A small image denoising autoencoder, trained from scratch.
Model: 6.74M parameters, decoder activation silu.
Rows from block 2 of the decoder of a small image denoising autoencoder, named by matrix and row number. Rows with one number belong to one channel. Each number is 500 + 25 x the weight over its row's rms, rounded and kept within 0 to 999. All counts start at 0. Numbers have three digits each.
After each channel's rows are labels from the 100 images, of 14976, where the channel reaches its highest value: "top examples" is what is common among them. Only what is clearly more common there than usual is listed. The data: pictures of board games with random positions, seen at a slant.
# convs1: 3x3 conv (decoder.decb.0.0.convs.1.weight, 64x64x3x3, each kernel summed), inputs 0-63
# convs2: expand pointwise conv (decoder.decb.0.0.convs.2.weight, 128x64x1x1, transposed), outputs 0-127

convs1.12:495495518461449500504505477459463451491452521415538482509509488461465449463505466501476467492480515501489502492486460516518515510499470499497485503499511475516514514490496495493511489522497527
convs2.12:494489492501523505528458493484485441505446521500479496507510476537474489511456502514527472560490528456459522539498527509476518492491513516500490513496498480471476534487483471519504485519509490498502498509476500494471541526504499502513527502556492511551496563489508506546465524505517498446498498491540514546491559499506476485499495561519517496510524535507536518498522534451506496475525
top examples: stones on a line grid

convs1.19:507518473540508489513539505432477508557517497533521521524504474476482468574494510468469480521502486502456467502485539508512486500494447488517534495500528513490506495495506500488510459493505511
convs2.19:551480499522488504439540539498482514514520551488522520480483505490468531535535480546475447476493531497520510490536500467543534521490490546507495463503528496513535542496478478543494514463489496488470506522505516447500506480518490494473502523489485519484473471521528475543526492496533530505501486488560502488522505511494511548505485463519471532470504509501484480509481488507483465459470
top examples: digit grid

convs1.4:494459470524502501464515489483497490511461464498471528481500508481481506566506488478514509486487535529493566518507463491465521474535506445508521533485517476488473503496484498503445467495488517
convs2.4:471535512454497527511490511508498481570511568513492502497527460512495509492500488452501483508507496528454516561483516497524503475502513482471529529448462467513525529500490496514490457506485517484513506497494472483486503543474454501466499491490516467516509503464517483505464497476546501464485497536486484453493494543474516529507520563492531521513540475537507469504484474483482509489484
top examples: discs in an upright rack

convs1.48:522521501502507468498544516463464464517451497503510483479496506429478477490493437498462465526505552491524515498487500477501507502497449504512492528494530534504491490473529490480529466510513513
convs2.48:438502469515501485504536508536496512466479540532452517532492495459555500537461487534516489512518522524474489514513496513553475516504503500534534510504506509500513479509549485535460439511513485503539504508471495518467506538477506483495496489557507491469509514513473470490539516514500487470512545480503506452521449504498514499480478516523468488536514499478512492483484521457554491493511
top examples: discs in an upright rack; noughts and crosses

convs1.6:493531513458520489515541496454486507493434485436522491501531488461479565489499530480478490490550466520459473509504542491499479511503496475466515469489493501488496488500490484500507484521491498
convs2.6:477466489488497490494494490464505494493497451499538486526472454482492511512511478483501475519546510491545485480482462452468495489470525532532513479520517445488550517496480494483518497488515517487487559483563514521505517509501484511488500567514482474496487472521502480500485502541441509489509500472530482498518522488502414470506509503493475514482450484478526533508528510524508539504492
top examples: noughts and crosses

convs1.63:504464493481489485496465492444510510476438502416467492474474473484428475481513495500530495522497506513510516511490511482523497477478518506508495507510498450503522488499529501464488462496484497
convs2.63:484524513535514506507496539475499484489489479490487496462580510515590507467492469437505448470508507483495527498499554506482525475537481509481493476540480481538484484515536475485495465497522498515488514500501498475523506490517509496472492439520505487515537558488533486514553501511502504469532493486477488532509512552494526513489482493511508503519507533530504467506491512482523464506491
top examples: discs in an upright rack

convs1.51:493503479532455493498492567471462485529531481528505529507502491467475516516495503500473490558538490499518514492489533479482493502498505508517511473486462516464496494541473473448476451469514486
convs2.51:472523496513558509450509512586519495523501479522538534438492532475483531521500504533469482479491486468551479511512466452515493474516536493473514481535484497499509505486541507482508510475512502547513512477546508505553516496469503513496528545537498500506456542520526493521513479484500513497527494510503490520529504504493508560483488472509515476540495506515518498508531526534506484509507
top examples: noughts and crosses; digit grid

convs1.40:495545491518527489522508461458464476464505491495492509494496511497479487499504443488479484494447531537526487495467506489499489524480405490476517505513521484495493493517518483474517444499493508
convs2.40:496515507506437497558453495453521513525537504522518525487487488492482487470454499513504486519523485520452504488583499519467517482465488513497520499476467473486503524490519514488491471514544488505512500485474487554520493497527464507500465494513496505476510455500510530474508472489478477509484546497472500492551546512498522468496471547552504498458523530532534497515530482503481518500487
top examples: stones on a line grid

convs1.14:528491480512493485477516427436419492473515497481502476469468495470495465478508486495477466522494538540493504505447517486513495482516472497493526499512521518497497484486494516476489467509506509
convs2.14:462503544509515511518527512544521526490530480455490490527503492479529496449500506518501502527514503486514487472502497521544512530517477497506517502474512443512488485507478477492495523531513486529522513495565462516521448524516565524521522552456539507482501518508540502495487496514504496547511585498490524476501503483495480468498515487477519482492514557476512531522501473546501487499499
top examples: noughts and crosses; digit grid

convs1.32:510495469473485500481493486501504517498492376499499481516490477502476503498466498544487507491503494476502472486497494476510557505525506425508493496493501503506505530510504511527471505464489495
convs2.32:507467492513481456485501510504481518531518519505475493500476502513531533520494528485501482522538495481460410541532470491505516455520498509527469441469506521470468513485502502466483485493448507479468491501547509498502541507502497449488535499505547463474502492489499552528523451515505514502528474513501545496487484476496481469492582498498489490534507501497501485478497518487486486496492
top examples: discs on a green board; discs in an upright rack

convs1.57:470460501494464494507486530525498480474505442484457500489487470479510530510482475443518476511495511463503484506487482480488441484460505465522504498500561472484498459491506464495521514523472498
convs2.57:516514499470520525467489507550521494525504469497534500495511487470510514536461507502499533478508473504518493475480502475492510526493530479506495449525516490482489485534466470506525478506537482529470471509529476474504520492508484482459452482534480454530529483474524529458554503466504461538524479506559502476504522500524535479473509545530476468512480519482507484496469511539523522465446
top examples: discs in an upright rack

convs1.35:514513517497525520540494500507481468516517493520493492497453476514518490509508519523497507499554490530507533432498528477456485519486487518476519511504493477492519541495467574489437494495502532
convs2.35:501537525516518522513456483460479479467488489462496489496541497502480509485467579508508476496485449532532482478512483501508497484459494528522512466475470482526531498492540486480481457461521528520480494458479514517464499538492473488447480506495503487501515506523504494482495522549513485540459490441464484483525463499531550509493479513521495508491517497525522538501511516514499469454497
top examples: digit grid; discs on a green board

convs1.46:532483497457487481477499451440433471495481478521481492468473478435494460515513435504482456496465525493507495502518492511499506495505475508510467483503495511499507485485506521483490472511497482
convs2.46:484480483525464493494547563485512526497514527508505519516479509505534499532491497481497486505518533538545465487476508545459535479499472517493488497500578517515523499567464501482483471481489518488505501507505507510505487523540487475520452518480475487511515452491492523467468466490468503467486521529521488530526486508512505482495484502588530500525494483527504497477519470479541517490497
top examples: discs in an upright rack

convs1.24:421512492451480483472479549533504450481465492475515495529449487479478477540494519496494503504476475502499516502507503488516495483496495497501481484447512450507493496438491502509498510482520510
convs2.24:490475503493468506501517547536503552515510468525471521533489518532485504474552514470486504536477466572542502507459502467529502492539568474524529496501497457486470523544513498494513515463493514491498494515521506528533485474510494504494517501489507491485501434518468504466522454482486497521480486538513488458484449492528507490496496498524504529498487511495463530497477511541532508524489
top examples: discs in an upright rack

convs1.55:487501492471512462481514511444470518526466480491489504545487431451460489481520488488509501456472535488498458478455506514527493555523502468497505494493521518493515489485499515504505458503511501
convs2.55:542525516484520480477529538491508504490488505502457530478498515529505541576500527529499553507545505505467467489504482526508553513525463502514474495533480499471464502527528567506488511488518504516501470493474484489533513487530515494486498480509493533516508558496497501445493491467523488514448489505504479474480484475510476483501520470418497492468528490511467485493496507511473508515474
top examples: discs on a green board

convs1.54:505464509460438487505463501471446489518440468484496500477485472465484468553491516482463476493454529515505523495490527510462483500503510496515477491463477513512462505503498463484489487494495504
convs2.54:533520518475589495513502553467484487519568481512518542501483524525532525507495501480520512434509480464497509480543513522503503510537510502495486494536501540517503473510496512475508524481466513481481499526488494496474475537499501531484482467534497548518474461490560505492496489495502513487472488536524483458484521524492501493522498487520528525486520507514462504495432497517484472527483
top examples: discs on a green board

convs1.3:521504495482528487468471502489476480494505442495499485487503485512504495494452501558521519506525543524552529491501492482489459467444519494507497497497504486443433476510516493492480517527485482
convs2.3:481491521481499471495477504445529508429508509506531520487528518509487478449495494507505432517505501512490480520513491529498473478511480482540478476502530490557481476506512433469505495510472519508476500497508569511509489486469505485573495488504557482506467514441529487469479480523499502485539484518491502527539502527485522490512499493500490508483503477497512510474540524471531488527479
top examples: second side has more; discs on a green board; discs in an upright rack

convs1.29:530474480500502496474493559456471480509516519514521539541509482515467448508484463493470460527498501487521471481530530470513466479472489512474500476514493525506508494435475516477468479499484502
convs2.29:505461542506534497471484486547533491512532495516534565504504514487503488456473510483473534514497493551539509506532514501517521459502533560471533496529502517494512484521534529504527529504535513485486524485488491525519520508493499529477488454501515516505550438509516526519508487517511508508486518508484502489549510527520475513518477474479491465464470540512500529532459552480469490516472
top examples: digit grid; noughts and crosses

convs1.47:508495519488494523484521507493500529480489423488514488482500462517499479501558517473504503466506513457528495510530472478491491433531518426508515465487505483514487494497494514492529509466471492
convs2.47:478486487500490476504508481510474509512531476505490498508490456492508541495497513483495475515516501504512501506479484496483466441496510527484455472537497479465491503483439497477471521502467459481467498497485493528480504509494497496444514497535487523516500510545512547483535497508495494518429501473510503542522462455517461489505489464523513496527495486518495396534464527503507524508458
top examples: discs on a green board; second side has more

convs1.11:487478501490503462490567473477435486512497490488525463495517481484505473476509438488485460521464535518513489493491535491518511497499498495461474513526486517535465484506504507497487436513473501
convs2.11:516470494511495502509500505473491518533539416543530478516517504504481519487507517415467503524545480512526500480455510463520487517476529461501480492501492486501491516466487476472503506470486481481499522513460503482514482485487487465512468525478532474519484514526504479503491508495471541504531474465446515479484479501505501524509459493526494439432487507504480525484536505466497493514523
top examples: stones on a line grid

convs1.41:490505508455478505484485452495517478471493501469450500497462475510507492477517505443523519511520537499536496491522485491469420474453492521493515503503525490493488466484479510511493489463516453
convs2.41:517491488488490498527558463484498532512514523475507491453517500458513468514560477545502473477518550486462515499535476544507471490515510483492535492534517496516498488522493491498521496492542542543514493520481529530474525476530501487501530487483482481529525508502499536533511466539476475537476478475513473547484495483467536459542476485531504455485490509463519457518524521493507507470501
top examples: second side has more; discs in an upright rack; discs on a green board

convs1.52:500498476491524477487475490442436490525527504444557487552490466473486475532511487493504473519504518521490511503470520498479511481509444487504455504503528489488502509492514494488481453526518493
convs2.52:491515468568516515528509474493534525515465496521527533478490504512489545512499513534514512467506527455459481493484458498516520504451466518510527496491480527495491488476494527553506544539494501518499531521520541544494482485503476473484496490511499465545544511487493525539502541492457501460500460526465476488489466523490517545518490516506515456510517487501477507481505519481442468498495
top examples: stones on a line grid

convs1.45:494511495487521503465518541459485447490514476500505506519457537498497465483512538445473484534521511525547543513498502487486475484462507508481504497494471455489504476476503481444467511480496521
convs2.45:482501522494533471537489465510471457465534508512511480531510497506527501458526518552543519544474488511508507495525491466493491509494505519503543473494503480482505470504513486518433458550510473481509481503505481488495457495454491533549493497518520511511496492541517473536551484469482502534483501528494532504536506525520533541443470531514512515480478514489523481470530505498512477494545
top examples: discs in an upright rack

convs1.20:540526500497421487481528494487454454526517488464514512505499486429461480545525436491522480509492499480499501512496501492499512512498449492479475519517500520491488512481501504497516475497488521
convs2.20:548473454488512516458536491502509457509492527476554475486553485507529493489519502468475511520527493471506476505534492521497534517460534556502529492510514503508536550541498480487547484514510487526502501485461516478456468471497523508500512494469555488447481521534482463495490521521473514525512534449512500508490494505499523481493476520459509484486496508493540481487457463479523498516501
top examples: noughts and crosses

convs1.5:487498492474500499506525477490491488498498488419499510461488494367522509494503496494485486487493523501504508502485455508496490510490521489497482516476498451488507487526513508515493476500476491
convs2.5:510483481499481503521485489488489487527488514485486541536492474461478462486475496482523489520533515490455479503529520466545519513475438493526526483522454467508506544439514498546521507510510482494509528521542460533511492521497490535504473504450494471485511509518530441552476497512525468512502515516495503493515508491488493543481493536503437505484477501544491497474451496483481474468501
top examples: discs in an upright rack

convs1.44:451526484472458514480508444513530462488509482444474500480472494504536510452497503492504493490479505528547525513496506487495504482484440508511472511464501439502482496485494510477511470496471521
convs2.44:487471505500493535473534487510522502490539515512476512497508494474483574466479503519472489533541500469496512481505507539484476502458499518476499485483505438524564526510488526516574521525475514507477509484480519527485502450459502474491520484466508511484499508469551516469499499512459515522521521474499511466482471497514479496496501490489476475443466520456478535474531493525518496523482
top examples: stones on a line grid

convs1.1:553441493505462490490471486471488499476498501477464482471503469474462432490523421503500482533466524509512509487493498516498515489484474503489460514494511542511501495506495503471500479478468499
convs2.1:479475495487460488489462425487511479505496465470530483538528490464504511528517500508511487528549495508505522500497492537489503494482478538515507518507502440484514535515509475517539541535497493521478485523470518564500572519516496506477482534457494467467472505498479502489525531509497496505506536487513494429481532500497466513503521499552505502512484492508523512478545531518513508536481
top examples: noughts and crosses; digit grid